From a checkpoint of a small sound classifier.
Model: 7.43M parameters, arch jasper, norm batchnorm, activation relu6, depths [3, 3, 3], widths [192, 192, 192].
Training: adamw at rate 0.0029, 9000 steps, batches of 128.
Data: trained on melodies that start on their tonic, played by one synthesised instrument, 26041 training examples, 44.2 epochs.
Rows from block 6 of a small sound classifier, named by matrix and row number. Rows with one number belong to one channel. Each number is 500 + 25 x the weight over its row's rms, rounded and kept within 0 to 999. All counts start at 0. Numbers have three digits each. After the name is the row's rms in percent of the matrix's.
Before each channel's rows are labels from the 100 clips, of 14976, where the channel reaches its highest value: "top examples" is what is common among them. Only what is clearly more common there than usual is listed. The data: melodies that start on their tonic, played by one synthesised instrument.
# convs0: first width-11 conv, stride 2 (model.blocks.6.convs.0.weight, 192x192x11, each kernel summed), inputs 0-191
# convs1: second width-11 conv (model.blocks.6.convs.1.weight, 192x192x11, transposed, each kernel summed), outputs 0-191

top examples: oboe-like; trumpet-like
convs0.110 116:524470519516463471526496517481479516513513481488510524534526483508463476526486431512499484522515474478533456526484501522491533517494473418490493512487513555507493520491519520513462516522505398506517519513534504505476522514471504497507490480499479496514495506474508489490517501483516494489510464502422474534507493513501511430510496454495532489537525477509502484497481523537474451523488516504460529457532510510517473470510508491454498505527498497501486489529535497460511471525474495492533522462483486487518490488440472507508513460460510494527491499481474493511495479470479464503
convs1.110 109:503512524466439504507515531526517491498522512477482528467463493530584510525567479484558509489506503501415495492508474461507500506516458563515474502465482506511472536516493476482474511488513514493483516521481506514509529504527496471487465516471488485513509502488522478492504435506415500497487542529466489481496474479498454524485495512486483513540474508460505523486498511510490502538481536494536534503486541477485578497494488530516515512506489489534502483495498463508503521487494497513532497469467493500490471537454500526507512534503510486497492484486524513522516510490484506486

top examples: bass guitar-like; tonic: C
convs0.181 100:513520494434498518470541468483464522535490493469510507521485495508495508501457494495498504441515521498493488482483503489503485464522507534517492453491496520502419480497479511469491503534498511503479449510484481521505524437525435480490501497461554495510491510504508501534475481486482504515492440504498465487538522500482536474490495523492504495475516536505489499513462512491499503469500490463517480508539448524505490503439486520474456518489501481493454502449473476523493487454530490518434517512544520491520512455494475494485511511479504513509461501493519469449455488512510522519
convs1.181 099:515492452494504477493509480528495443523487501506530541532484491478507487483507504508494497509536516496516505505507504500484474487530499508519525576478517523521475506483496487517508516524529437488469511510503490518514494489527490539458492562452428492527488513444536461518546503526502527580487443509526495508510557504444503489490525486485489486491468508477501500493487482536452491485514482498511472513492508503514474462524504518490498509508524518496502533515501495515508517513494538512522505492472548480490510514470508502418476501522514537492510457516497499517502514482454446525

top examples: the note A; tonic: A; the note E; sine tone
convs0.174 093:430438452478478500489492520507506451517514503496492457481526450481491508499489453503478532511502471482451505514495512478501512513525514521542495499523480485510514470473448478486479505477458514485508509522454513513502493494492475500508466514510445500482491495565525486475489501499499505463522503493500486512533470467486547470451470529506494514498482508568493503448494506470512529482515514507510510497488483538476450461462490528464463491486433483513477467496494470464493514496496490494463484478497517510517506479545510495462519510487476505456520512496466531485476518530521455514
convs1.174 106:491492482496504479543499499484478499517529468521491527522495539517479437531498535512460531529503525504539502483483508525491467478511480465490491526531533484497504498514507527513510474496489467510499474523518501485518466483469508593510470487482506501493478508493437524504528501516548489495510500518504462528486488530487485490518456485521494537491477489508535552465489433538461477555529514488497526467491489528515471536515454512517490483517477500495484494555521523557471514518470477473499506484550529490502513521549487513500535480481486487482474485517499511548512464482494537517

top examples: the note G; tonic: G; the note D; marimba-like
convs0.173 117:446504496469470486465532499528530515474490490453523515450516492475501509519495506515502478549517478492435509426472498521446473464499522496491494467468502522482510410462481508473510427482427523499497509508500466530498533465496487493498498519500505516512513442447491515454484460502506499512510529492528495504528536434514492481529497498517485497477492516484505485503503499505447525517493498530501490459515527506476508497449496507499516484506524511430506501529454501506519496491482515504501523485504504477478497487488489505501483533511480482512508476520505478483495466504513512491
convs1.173 102:521515522508497506507523492516486532536473472502537501500496513524483498494486508506498469504502493531500467502506516507526522496518493505512509501487505506477509488484416499482488448475518469592506577526487532505539503512508508503491505547493506409505526501485472501484482511552498448517495501504503506520504468475491508490550545392466493489491507491492501490517505505487478498487403509510502479484504504505498488522489485512540454489488490496505500474536516489501500492497508553528501485493480545500543511482522491487492453458492493525492503495491512491481487511487508486494

top examples: the note E; tonic: E
convs0.150 097:437469527479504488472458509462463506516518534514497488477500520507513473492474491489431492481501485479477491463522491472479468476480472484457469477568512499490479463501500492464461523513504523495512511502479480554443469485507480500516521492452432492502496485516490467481466478473493516497428468507512521455500483476503524514524527508493490446502500499455496512504486534476494511491536469502513514507482469536520482507506471458513515488460501528513510523460517453492477488502512504487500433499491500526524498483524499457522517481516499534507468502497478482488448530502477509470
convs1.150 086:486519511509524548484498530466499545495463515489481489484502492491516549462482497499480491506499500525526483491475452527435510503490496495481550481516481511468521488496534525508495470469481505496546502446522492474503491497560519494549512495505532456463487507523499501474504485467544467474506474480475520498475488496507477495492508456516491494506482479490551450498524522472522539504488459489497483474518512515536457538527540485504486468537523498487487477489504462478487490514480480470524471491453475467523499492538494467531520449459472521492502527472511546530430470491517506510

top examples: horn-like; saxophone-like
convs0.35 126:501471507523509459516492450484472477492490474488493509505486429509479470441497478474516479507443501469521479507498519510479492501535464443499492511473484486482481490465485496504502498504487495461490500506483492471531463493511517475504478490498485483482537516485497478489476503490486470487490469509473507501495484505477405472475508439499509462496510481507485490480493502470500496467533503457514535494462525489496462483498489505467487519481472504491506498494470496477503445488477484491465508507477383501496502502458479514498448473502499513519502508443491514470480480493431492479
convs1.35 121:508495511464516479547494491529543533522525478507509518511575514564508484530516488504504481510481498519486484546498500486501490484459481484489536497534499496479491528513480449511504486469502496531543505484498504502523483505506499473486552508481515488551491500503570508476502526506490520516520471489469480511489515502496573503516484483522567463503524554511461495500507487499478469504504454497437487505491547453512477504520503449481495505412475510436498485507480475517485488489509494510482514522509516467534526499467528465510504500508499533499511508499507491499527497511479540481

top examples: the note G; tonic: F#; tonic: G
convs0.12 106:501521540475526506493524529510497513483444495481520510517480502492513490484538461488537473460524448516503453499497486497498510514500454515518474454460511493503513470493436504437483509489466485452464498481521507512499529462488471555534470548486520516460491447472490489481489481481522494521519546487515478485533527449491511502477505499484484499520475546489525535507512506502488483482511501512496509506480507514489492467487487495486479503543496520455514479520457517471458508465468504451465508526476475504490492502459484474501463489472500491436484465478493480477517453523539509476
convs1.12 093:563486506516528487482489509497505479478453502483484513446508499480525465523464512475506507527496515556476479488522439509460508492508518512490523538486471520490513494487521471485496494517525452508506509514506533528470463486534492533464521501497535478477484537516488443495480487525474499516544504473507517511483494476516486483500478523516504470496485506485538514489492530544527498492526532514501478511478519503514496504480477458524452465528496474511493471530511498520462489482483538485518508512509500549549502498480493489522414460491510536507520512464506501553460501478589485483

top examples: the note A; tonic: A
convs0.89 074:455537506444508495503452495493513473500523495430470506547500469464452489502500470493469499490462482495484493468530455499507529513465483419481521468543498512497486455519486505518481527505481519473511470550451484493496534500505478445495494482440476481476514505476512477508491495487515529509480472509468480506483489497454543566523518498496501516481490502487519507486494500500470524509480507516536482475503494526506485438512472476444498496494494519521480475506478452440519507494503504471508483522517474510517483484504519469499501482504533490481483483462497506499487472555495468480
convs1.89 087:494527518529447452522487519527507527534520498491490523520471479511507507510492488497505483495553529508488531482474504436533502489540521530454488466477526485502519459494527505469508483512478550478479486565514499574501516515499505480517472549487549504504526493536495491517479488501462501467476558530480526449485500499484485532491507495521449502507462464466515517502508513503464491502496502486523508504519501504515546507487498508496472489475450486553528522511506516505485530519476434527521501500499506491501533514518483556505514484524468502484472507469490467519561520492490479525

top examples: bass guitar-like
convs0.99 067:451470494508490523516481481511478483487471528505520508489464493483495500481479521496507520482498502461453491515539472481502487505472508494507478505489524484451510484484492510470492499497495478500466477500483518517498502467500509501523497524481502499486458508544426521487481466510495458496513518472501509499500499499507523466485430521501518513497455481459501508506436537472497510488493495476462478508495477506435484478498478490475426418497467470499457498491508480505497502447485463524479504515473489495440471438484531527480473512513486489452445501483533487475513468502528488460
convs1.99 075:521478501509515537508477520493437472463499486508498534499498503517495499495481516487439482491526536521520469536518504515568509453531491458516495556476526503486469490560487524542483504462495516481506500516455499495506491495500495477506468457467485504501484529496500512503493533483506518500484485523494407546509499547504492490511514473462495499525493466498482427502553470484467502514492516472523509514488464536492501515496473553478485487502487490471508561506476483521488501484547530542495517518475521476471486493538499509519500537469491533511489492464533486497523510504478493512

top examples: pace: medium; saw pad
convs0.31 069:492486466455488475494465459500512471480524482455502484470488509517474509475471504503510499502516511498479439502470493486531515469506474476509502467498459514457495474458474464474503516484482508495467516534493480497504511508469466523492496486506493461494512481502525508466489457465520502513520504505473492504499506504494513525507516501520445513520427463494507478466444506448490521519502494461495435487504510501536478486472521511523491404495459513555466513478521502494493512468472517469507487531478470493510544446485504531498516476510464506535494539481481514456480496490501467530
convs1.31 080:532535454485503506495515483503480466468522498527495506511507496505502523474531502528501512514500451515508486518395496526495504449494514512486508522496478518481479467415492506474511481451521513505477504532507518474503512538483534522534521525462498505497504540439464496498495524494509499493505510499476462487400508525460478514486510500473461504511514481498512494531524517458490487498511464502501534488568539515509472523504502492516486506505487497506518520465531496487489483510494485512514517541485516489497505530531503522481490419469520503474489513492496465494504501473479512549

top examples: pace: fast; clarinet-like; tonic: C#
convs0.119 086:488507473512508499465470522503541519491480480539498512500497456504495533463487502467501470490500481514488467507493504526522494496480504521544509491515472490426494517500448523540505500444504530492476487489492486470513495498505513538447481496522519497485489504523474479461507488415551506467473505498486509453527492514459516484496477485532507542465508504447552503460470483480500530511506498507494454499517482489483440503504521509500527527515515441516463516478516518438494491481451515517528503447499520490506481498516476505458531487460516442505495488470515504499528514486504493518
convs1.119 112:523510485530525481496500551478491495514456515488519449510496510460482570466486533511482481500529496501518451516505488494513544517513567490507534544506522516500491453483497512508517496497502498520459500522470502481492492492501492499488488508533476502443497540514447479488468487499538533480493499514491533515496517492465490473505552491514408498587474446500495471491520507501503486506497511475521477521504545537502470482508564506498495516503522511522483477490499478574488484490534520499494512518484511499530507469548490518514471508509527499497495490478470494504457518522492509508

top examples: bass guitar-like; tonic: C; piano-like; tonic: C#
convs0.84 111:507520507491464517496501504494503559480463519509470515445478485457476515483506489483466496482481470488485477486473492474487492485494495491512545457497501513504468460541451518492512486587488503470544477461509443498508523446520488460479520504472536486463495487496477471503513481471490542541506496494490453524507487475522534433453483492471520492510476476514471503541515523482485477504523485503527486505537489537533506510509470491530510473501528490497499462468458503491483522528522491465483514453500521458487496507495487476510464492508489557485493491515501507481497541531504450482
convs1.84 107:521467490493498465492450489516488492492443532522489508477518523438473517527472488524501515488536497501481554460492481494421554507509499487454495516540527497517502494504499469474510505516519467497542537505493528524482499505483492518486511505513486472519541541501480495484526485505531537513497501510512506475472548502482563456503506516513509438505541476513483492484496503509478455505504481507500473468522483544511485431491474502501488512496505510527491528494449456543528471460493538499499531514516515484507496446497480487485508530521518477464463506545495492510503509500542461488

top examples: bass guitar-like
convs0.61 093:510455510485522466500450527489517489498470476470504502516503471514478476482515470511480502479523477476516509518495462519472472529459506402481511480445484495473463495511486545495480455468496448519506465500497480469490462493478514498503489473466458493475511498469509459511489483477506475504525472486545483491479467510490482477518516489496508493516467489516530528488457499501484491445489513528478518477493487497502520455447484495477526507511519492472486484497498508484525516476503488479515478499537494521495498488406485450473472422500507497540469486498500506507481479495468461499
convs1.61 108:492501461512501512491509513482543494505499455468492461480521478503518555512498499466521485505478513514432466485493463464484487502488481518475501474491492516504490509486557475432515510513512504513485529466484443468524520515573492442484494527550494507484505502488517476494471501481452528516541507500469500470496539495545470509526494507486525522516480520505495501510522513501515546506479488505492501469505504470501514462512517520486492486565488486530520499461490414466520467477466468486484481471456479464473479559486525484493494505499493511531499521487469480494476522512496505492

top examples: pace: fast; tonic: F#
convs0.126 091:505490444514452485497475487486506496467438473525506517511531485493517501491489457487507475502503465460536516482490492480479500501508517542491476491514488481526484489502492484557512482489494499500506475538491495470488478530467502509489477525527499495487507515510497498478507452468467494453464520485499497493478456454483529485446534459478471467505500481493510523502500453437474480475461515438481527515481490528537493478439476482486468455471501503479496498464507551478478495511483480459474493481494438484497489495469478497452492460548524522470484489505521498503481514542492466476
convs1.126 115:491514464496519529454500536422494483466466519492496521490495440505522550456465491494461488509468506482464473500459488512536486488473503492523481490519515509500499501464492509479464496481510501480501512490502481435506523526531489490523473484468498525519474505478495529497521494496500486506552505493525490470472529521500491492510509495469486529539493503515518490481494449493498539533508503528490546490512432469474518525508505580491505483572497504491468499488475465492506483483489508437470518512507495460460480496522568463501512487497512510508487498479456533493479461507504500494

top examples: square lead; clarinet-like; tonic: C#; tonic: C
convs0.176 102:474454479517460507475503456514481478506514467532492503505513466494522519457501485474480466498471473525426431492511469498510492485521477518490494474516497550527519508508501508500510515547483510498492531500547521498520528493512455528482500486521483493537515502506508493482505479430480438487451527492475508461510539460460510516522524488526459535489524524517500489446481498527505513494469448511528444455530525486506514458444510521502494512489515481529507492491511495448497448479510509506505498500514519486502497496523517504514526445512490474494496484449509514488477515515478486499
convs1.176 113:503508501503496521509485540512511490473504506507508536548471460518545477491466507453503513503482490518527486423522489524503520517498449485510492513492494519464491557513493525512517496467512498493538487533489495509516499506508501492521505491483510481470496507498502492513558495516547489508487539562474504503501491505518488543488454477482479485498509470483488435530509498468509494578490474515493531500482463516523518503500481521522473508529510494465575521501526412455514498506525501491485510565479514472448526501524492514534492483514477542470479478484469527492498506493481521511

top examples: piano-like
convs0.165 091:512485479484502482467500448488480516482491448470503499473520440503497511517538439500490485485491494456522456522483512500473479493513459489505420501512473511522501518494515513493504509475503500501465494486526503473503510508500491494501493463479542502510504490487510502494509499426493491448518491483468509495515480517519467481502496448512520526493514455488490482513495465512484486483501460483464511453513517494482476481502475522503509484499491502514496455483503489464498526496533485532471495448526477404498503501472486505497498426418450471498468488502469496532503486485489487458
convs1.165 122:510521510446502501528498509559464511516517517532520466492482530518537477526553536515571512496539505504452467482498475485508511511543488507490529495481495494499494535499491521526499489476530479512474501510491518534503502454540466520474476489500507457485507512505476505499519481523513506477530486493472507530501513459474483505527489516485504511513496532491479457489493518508444489499510489499530512484490577484468463524483540487496481486460540482450481464516486421521471465509467511537492513505501511535522459493507458524513498492506503524549484495542549515505461494506536521494

top examples: bass guitar-like
convs0.171 103:519505476480454500498537494536482523486521485494471483481517495486454558496508506502494516449523494445469501476493496520487501509497492504548480444545539526502447460515450469484438500529462448468518499449493487478490525490440474504495512519500507528464480448498514502503485492473537499494497454528524471508478531489513522492473469517495533545520510473516477478501524519487487478505518491486489512481552491532482517511547513487480472514501520498475483489538491477470474490494508490523482466504499499536508506488513553456488488494487482485460480523511510486473432478521498480508
convs1.171 101:449501499484497528483483496477483499477520497533484500496475547471473501483487510540510537513527544472506492452505505488450480488509456490482490468506530493522467521507500531513532490496514473497469531505525538500517512501485490501508443487500484461505504492477466520490554499517577504492524523507511517498476537509476490494488502531479487516504525511443530491465460493476501453523491499464518500472519462555522496465511475511517526503472491528544515512518481462507529529519481541508519501486506495485480485464503463482484569559542494470513445502540475520486499496456538492490

top examples: oboe-like; tonic: B; flute-like
convs0.164 132:529436475515479512499497524491455476498529486482492487512510443523477491491486519498498453498496480511505487499498480510487512498496514439494502445500484517516456489480504480504453485500477521488483513503532450448512447461490508481503507485486487489517502501516518477459446481453535491460515487488493484485507490520522449480500513467516499485509510478512543538467487512529503508490510529473495490486524504503521487473466506525481476487521511507532512507502523521477487498480455489477534508475526476459508517508427498468532543442479510484508508530502496501421489439459449489528
convs1.164 113:517513511484460477508492509512620456518532505503485472486540486497541462514521529490536504494446516502460514478482522486519484502485489497493522518462460485496491494507503468476510508496490509477487493535495503466485502494467508489491567513463509517480501517491487490500421502502488514471459516526441491515506488510471478513496516497511534478480553473487497522495505521503523493502519485513508482516501475532498535504509480506490495562472541508511567526515535499496494481489522497544499495529522505453495535489457493484523485509504499519546486484530509480514557535527494458496

top examples: piano-like; tonic: C#
convs0.81 134:521495525484490542514511471513474502480504444509508562486476496489518500480536426471507478479464489495485513491506522492491505499495420519496432497477488485523516492497496513506489507476502514493494508497535513495513512490512476522516518462449518502511507489481506498518516514479447520486486527475483502515502502500536443476498503467499511509473483494500488458480506487511503482510503496502500513487521511517496517500487489509440490485518516513491510451475508505407492444522514490514521486477499486399482496493487510479506515476440488477492497496414524510514491515486457463462
convs1.81 116:510492531523489495569501514555489505526493505529489494534513537517505482544480552497522504515523506490504522507493472463525503493532475514482509494495537505515512513499499461497536513496500495487482505536463492544508456487494497488488480498560488528491495507501558497491524509508517541481525488480430472553464508450467514519514485494514520489503445514500482472521517558495463466531499460506452459497525560452523465466506502507499489483474494482490490452519514481521505493490497485537482502474491481528525476508479481596505495479493488496489487505474531481511503511521491471493

top examples: square lead; sine tone; tonic: G#
convs0.57 130:491514480515496516490523465508504483447503492491508436501490521507529504477519496498526504505455485534488503487518508483523475470491494496469508471524472524529461478509485482506484502563502523502504496488517514530459512493496505533504487484498494510518511480483509497495455462468419469506474519507502450492496523478420484481506507509519491425504499518504515481508532440512510526463466494540486456507521486475501549504489508506483437487417483512533522523468480476490473459498474527500468482510462520494503481505515507467498512521528490499483493502473449530491481510494448516492
convs1.57 110:491466495464527519470505509531475472480516509473479534472475527492526488430520462480419484492508496516503444520509504553488500500445464485518431488537505501514490517515493518483535506512479508498465482489497507490483493499567486508498480496500501498495488511506493505496447495495495527487591518502540488523501490465507471521495487507459523520456472499491512494503531473481564509476508517468505516503500511546535474483494528472500524589536534481545486495489474525487494521510516503511511484478463492501512515462466502506512497529495497502530485498509514518476522498501506470500

top examples: the note E; tonic: E; the note B; clarinet-like
convs0.109 108:507508519495443485515462517481496562547477501498446496467519456523533457480489503530479505448531469470483503471510486435509488449510490488459515470541509512500500402525497509503484481501507487484491504447509490552486502471502495514481527501475486501508505456487481467522465481498510493507477505491530474496471510513513516499546504494461448456479502501526494499523524495508466473508491493460522492510510508516516480488449454422495506475490512487506499497453510481490542506509509525483481495487504466483491498488516491475490519483475509504501486484494487498505439514535497540486
convs1.109 094:498479506491481510487510493517498493423476521495528487531538485455492490491454492539456485507503501500539524501505515492510501498497496516489504477510464477519525504479484524525499467490519493452529555524488461495528499498464514534503518555515529538530530511475509526533541512504521412525534470480541529508489544493481503472521518488518512448467531489552476500513512486519506537504461474497475557453505468485520492476490489495547491514509492525511516499533550515482493487502433468503495491506497499490484540492488497451471497488508476517478496499479486477527509486461506467518

top examples: piano-like; sine tone
convs0.52 111:498532538477488536492503484519512541500504423507492559467476487506508519495505396512486500492461471500532526500498525490524505489512442507487471529489478519522510507503518509512510499498494485463509516495532484499535508497502488517498506462464504507507512502487503495507504544543472491506477515492503500539503534500530454541490512504495527520485484487502490454506514469525521512512551513514526543538532500500504494498508475463474472469561490510503516482522511514414514497490499524502489509506475514436491496499512545507495529519457491517497497494406489483491527522503475477505
convs1.52 106:488479535579488514509495478529522514518474497511505524489497517529492468560480497473507496499545507518546554509483489506456469505492519507485515475540549493513497522505467441482527516497492498504533498498491524551499516489481504521475484483516495515487493513502563510479494457492479494497487503498486494508489486457495564507505495501526531484497443565517473539488493544516491480486486514516413461525496524452552517491528459524503516501493485522472491470499519529538523517492506500510497509478517469555493509492459502562507484487501502477486490518491527517500522492523517476500

top examples: piano-like
convs0.163 096:495438517491488527516490495501480462464495476522494494468507489468460505481486477493481498465478499517497487517520525493527504514548486470501496476509493442524490508476498505510498511512503516506484498490558486466486493471481509491499487458497539481447491502475467491512510539505447474472490479496494522481509491501473381468501491492515464479479486518475502474483485437479503477480503536502483501485495473503511487515505490493523501502470499464518477520498509515486498506486501515492493472526490479487502487469469459495490518459457481517497507537505426511481491474508385477472
convs1.163 128:521526521460489525531499504492533490509516492543493515521535547523498458537539517465541495491518476480507481468471517498506434494463476479508542500519525501501496559483501492516462489480490487508559495493496503508488488460500492541483542486524491530518514532490505512496538487493541501472505527516488473480483489470458565514497487494515552442496509567513462545507502520513508521536522458517464536511514559494528486523511499462501498494443523499483477478486522481527513452509493513500516507515529484548507501505458471482499491478502534501488480507535514531516497486527506509517

top examples: bass guitar-like
convs0.86 133:511506525516480469473507525492469475490515469532515501515520466514445491493526400484504508501475474503476456503510469499467502515507473457504443520508528505504503510493496521497475505484520457492511494497507515480434517496532505515509504496482500507454519501447498474529501513493475486477503514504462506474519499503502558425508512492505495487528499477488507533500507510519497494504456508527470502458483507500511436483512500485390468525509512497470500485504512494456502475473498466498504500507508460502522494495430470478527489458464474514498491495474465493501497482473474488497
convs1.86 117:468501496494466527483518547478515531525513441468519524508519531513537518530529484493542476499501506534498454470523481490494461515499501542504533472485493522499503566497487479482498489490508481498507505502528481493509506489559485484472458498514489513515472477506514500509472492497469453511542512486454496490513509534466456532511461491489500522538442553490504524514504544500508510561493483505498509497507574483539523517514525451482517503476541485504496447493504440482485501501495476501522495474477467527521465559440508491509465494500498476501491484491511512500495522523539503498

top examples: horn-like
convs0.1 091:462495483489507459532510463497479468494448485459489462514458479458489453514466504514493493480526501533437507443475493528520490506505480467509482438523479508525505518537487482477487464515474497500444450526486497477522529489484507480488454521479483514491490507477521476490487523476501515464527474495483454493521456469475494539507502464479487504549521508492483486453478495474461497499522495480470496470462523513486477478518496479510510514472536473516463503502491517492434518479502498478483482500477519542498500480494502526494488467499514481496480448523511462507442467482463477529
convs1.1 110:491498495459478495509521488491507463532565471492507551490490480518473486474504528512496547512475520481517525473496506491509480495477483517511502514465503513491473487512493543477460464488502492540502509471476509493567487511494538508544493500485468461465488432491506499478489472493468498497474559506511478478505474497513470549497501480495496496497523498464495520476453508487524521492445541488530522439491486499486536518515476531508489505455497517536505508477514539481535505530425472539524472458500488490490468504459523487475518478520479476524515511499497495474546532512453494534

top examples: square lead; tonic: F#
convs0.102 095:472541533513493499510493476531479454459495481503498539496537496446506531518568498461480504460454489485466519498518495488496489457477472525497479494555523489493477468502501478470469508503489489488472490487516488453522497503509491477513476478466518496461520484502530494540495499537466493464473493492520488532484504459510487529492490502487449469487529511511494488481493520486517514501498496493509512509537476527525422473467482481485492497461500518460468466508482485518475478523447550450489479493478475494502511513463507470495529481492485508467498461492527499475453527579486475524
convs1.102 103:492474540496521479506467460515499496439493544522461503500478534510487505513517460502488540509463527459505484505486469489498518489511493489491509496491507484530480503510539516491517532495505561444509502493478488519474532503529516457496487473531479510510512528481513521450585537509547515523507513484531524525482476518516489510493491541504501506535524505487518476494471513480503490477492469443455486487503497491489476470506509504542519475487484520479447522518496532505535530483469505521527505532516462513472477535500489490490556515540463514491505503439445493527492497438481519480

top examples: the note A; tonic: A; the note E; sine tone
convs0.42 103:455505504470499519487505504453494497509517482454539464500530478424461501515453476491504507480484481457463488526485518518472495524495537527505508438499516520491493461523451497482450490464490460488504494518488509441460526468470468510542501477481526515497505490435530460503493482484492507499471526506510450524520448411486509496497504483443524518471500544483530500546495494511520484497504493516522521476488478507491487477483483525482488496511507484484478485533477480496502481528510472501482436531505506509483490483512515463502494477491494487473494535488498477471517501470504486486
convs1.42 087:465493438516515490513490506528488523547498423518510514499480515503522481532501520544506501507480522511480468502481481525539483487517527478447521513502530471528488514493484452479517483529501482478472496521530544490497452532530485522457483518468511449492530464467489546491487500548458550528513492478450510518481479487479485471502501464515507566523455494462494517496511522541477437514496468491475460486501529487491466515508502502501479477505490525483490480570484496505481521490479482520492511479494542484481489530494512502474498507507521515506508478504473489527517465450516495498

top examples: pace: medium
convs0.43 079:506479464458509532464534541472466495492505496484515526514494470533518483476507511490486504465485464479524511524496504517498513469511494507520511500468468496519498509533499486507526523526505464515486507552513503518503498506511441515448496518476489391522473523481466468477509498486511448481496484504484469473486474474533505534480551480473508491477468497529512482487434463488528513483490511476515486511509522459485484453522502482519476492494500460504451482516489477446495489480491446491478465525503483525469489422460519455508488513481510510466493487506515482507512508490488515482
convs1.43 092:474550500487458474512500474497493544506479516514526493526476515520486467503520483508526489522513435469498533490429508513443510487510501503452516474469487504498536503403479516480484482455471502514537470530502506519481517485448474495539498503496473476483498462446489526500490514552529496485480512544504494526415501495484511503515521478484486489501540518476508496496463511457479491477466499525499483499545509488507516495484487479540467509449453495488519513488501508499496492516475504526524541503502527491495500475471483507516492453525519506475493499515489476467495493491536488533

top examples: the note A; the note D; the note E; tonic: D
convs0.156 104:467506473469496520525498485490543503517512481521488496522520505430421522511480493486498487526510483466482508526520495488527481479522495488515495470510475497481462416493463528520531516511515479499519470509498514479495529459457511472502509483498508523463503475453493491527465486493504514491490461483497492509435432444484498469521487491447515463495507516507504495493516471496518452492503504498490501476488431519516485485483476501489516506502445513473496484507444467520482488516511444508480434502514503485492506492530501501510507518465465512492488525483497532508455510523476544521
convs1.156 102:508487465494481526521514497491502505486480466511515462513513497504493528477528518484513495496490502467510498493518510509540481501489505490491504473507491446502485489501495508505483421481486549485490516498523488483567479488513537487518502514500519539509529500479516560513480497563503497475500495484497492505505511482473500507570503441511503495493520506515515504505486485508518478480476468497490562395495520519506515551502526523543478488487488521506508478568503504490461501507419477520470515511489517513497488543512515474493573507495503499500497525497511527534542492540461525525

top examples: bass guitar-like; tonic: C
convs0.88 095:484486452505514463482483505449547546480492491498496473466484472488514491516474536477490464476518495487492477483478441506521470471551488501524483492484522498521498472539480462446519502510467473450436471467491468538477488501485478530494445486485517493499491478464517507513510451478509471486503506505478461507527472483465510523483522482521446502520509469518533483486492513510473489493519499501475471478503515469525467474493498506487469503504511513455517490515478501490433452493497515450494522470484487473484509520504473458501484468503506496472474434523493456488486475507481458485
convs1.88 097:495475485444532536503517482497533463516481523538529517489487475505493584471511491506500531478491520529507505517483516511492506510469456506493495517495489526488488464494506521483511461507526466524497506452490483467552503545493476436486491528502494508491485491474490470457479495530506515541488501529473509470506505526488479514530477492483544488466501445498497492483491509503558483465507525476542531451501460514462511487513479555505486504523505509512535524510475509461460506518494502536535514499494512440453469480486532486461525499543512518528519504485479491498550547509485489489

top examples: the note A; tonic: A; the note E
convs0.154 110:422498502508503494478500500499500474506524486457474503516515475484522479494492490537470526456506478456466503408502486504478493485499496502494522468543524509489523419454509513451489514508476479486511514534513511533490534460485504493507535509471448513497498494525497489521496499496486514494522489499519479530437424451518507515547511524456502496451499509498457507480493508514523486490508513507491510516493506502489491462455468497492519499507410508496487486502520458480514501481507488535498442507506499499507505498517511465506495515507472528500489518474501495517443512521470517497
convs1.154 104:482487468530521506492510504487500489508471439508504495511507495509510502507487489486475535508504511544513481493505501500514516495505486472458490485516448449516499527517555506485518442533505517474490500518523502508533490508477508501492517520464547494523554484485495551510523506487511480515508520475514504496476478487517497484510500479519514535484486488497514492501539493538508476493532466496482512425493491507501481537489489501507490498535487506518513490584515490498435534509413429479504503497495501497506511530521491493467552512493480513493501524488505470575516462413480516495

top examples: the note G; tonic: G; bass guitar-like
convs0.26 098:520539480501448481504505443521507485485496490498528493485479492470420507522525492497479470509483509472481480425482493485492472512466517514503505480567488555490514462505430479510476420484483492513513442513488439454473510487474495506468499470494507492507542518503523483478518492501476532483482470512473498519539519482481513531509499500487516523497462505499502502475478501477517486498508483477496521510505462504517467496493521545487514488503507488506465520470462472491514487503514503464506413494508500510502513459519486528488490507494484498514449512493480526490494552475489476475
convs1.26 098:498477479488490481538511501490487505512483460514553556501508495540518484531510520479513520518545494511524518481500490509485485475509527479506507480514515482472466520472484455473468449485559472530499575497530516526551471515505527518502520485475517474482522538502481516479525492499504452493478564498470514502469450494542499487513543451495508456516478496477490485473502531536507480507471489495495545479492486495512455522581500521522492477509482515478479434558469508490524513501476502517526484487481501500499498482508506488502493517525502462495473521512495523541511481516464503532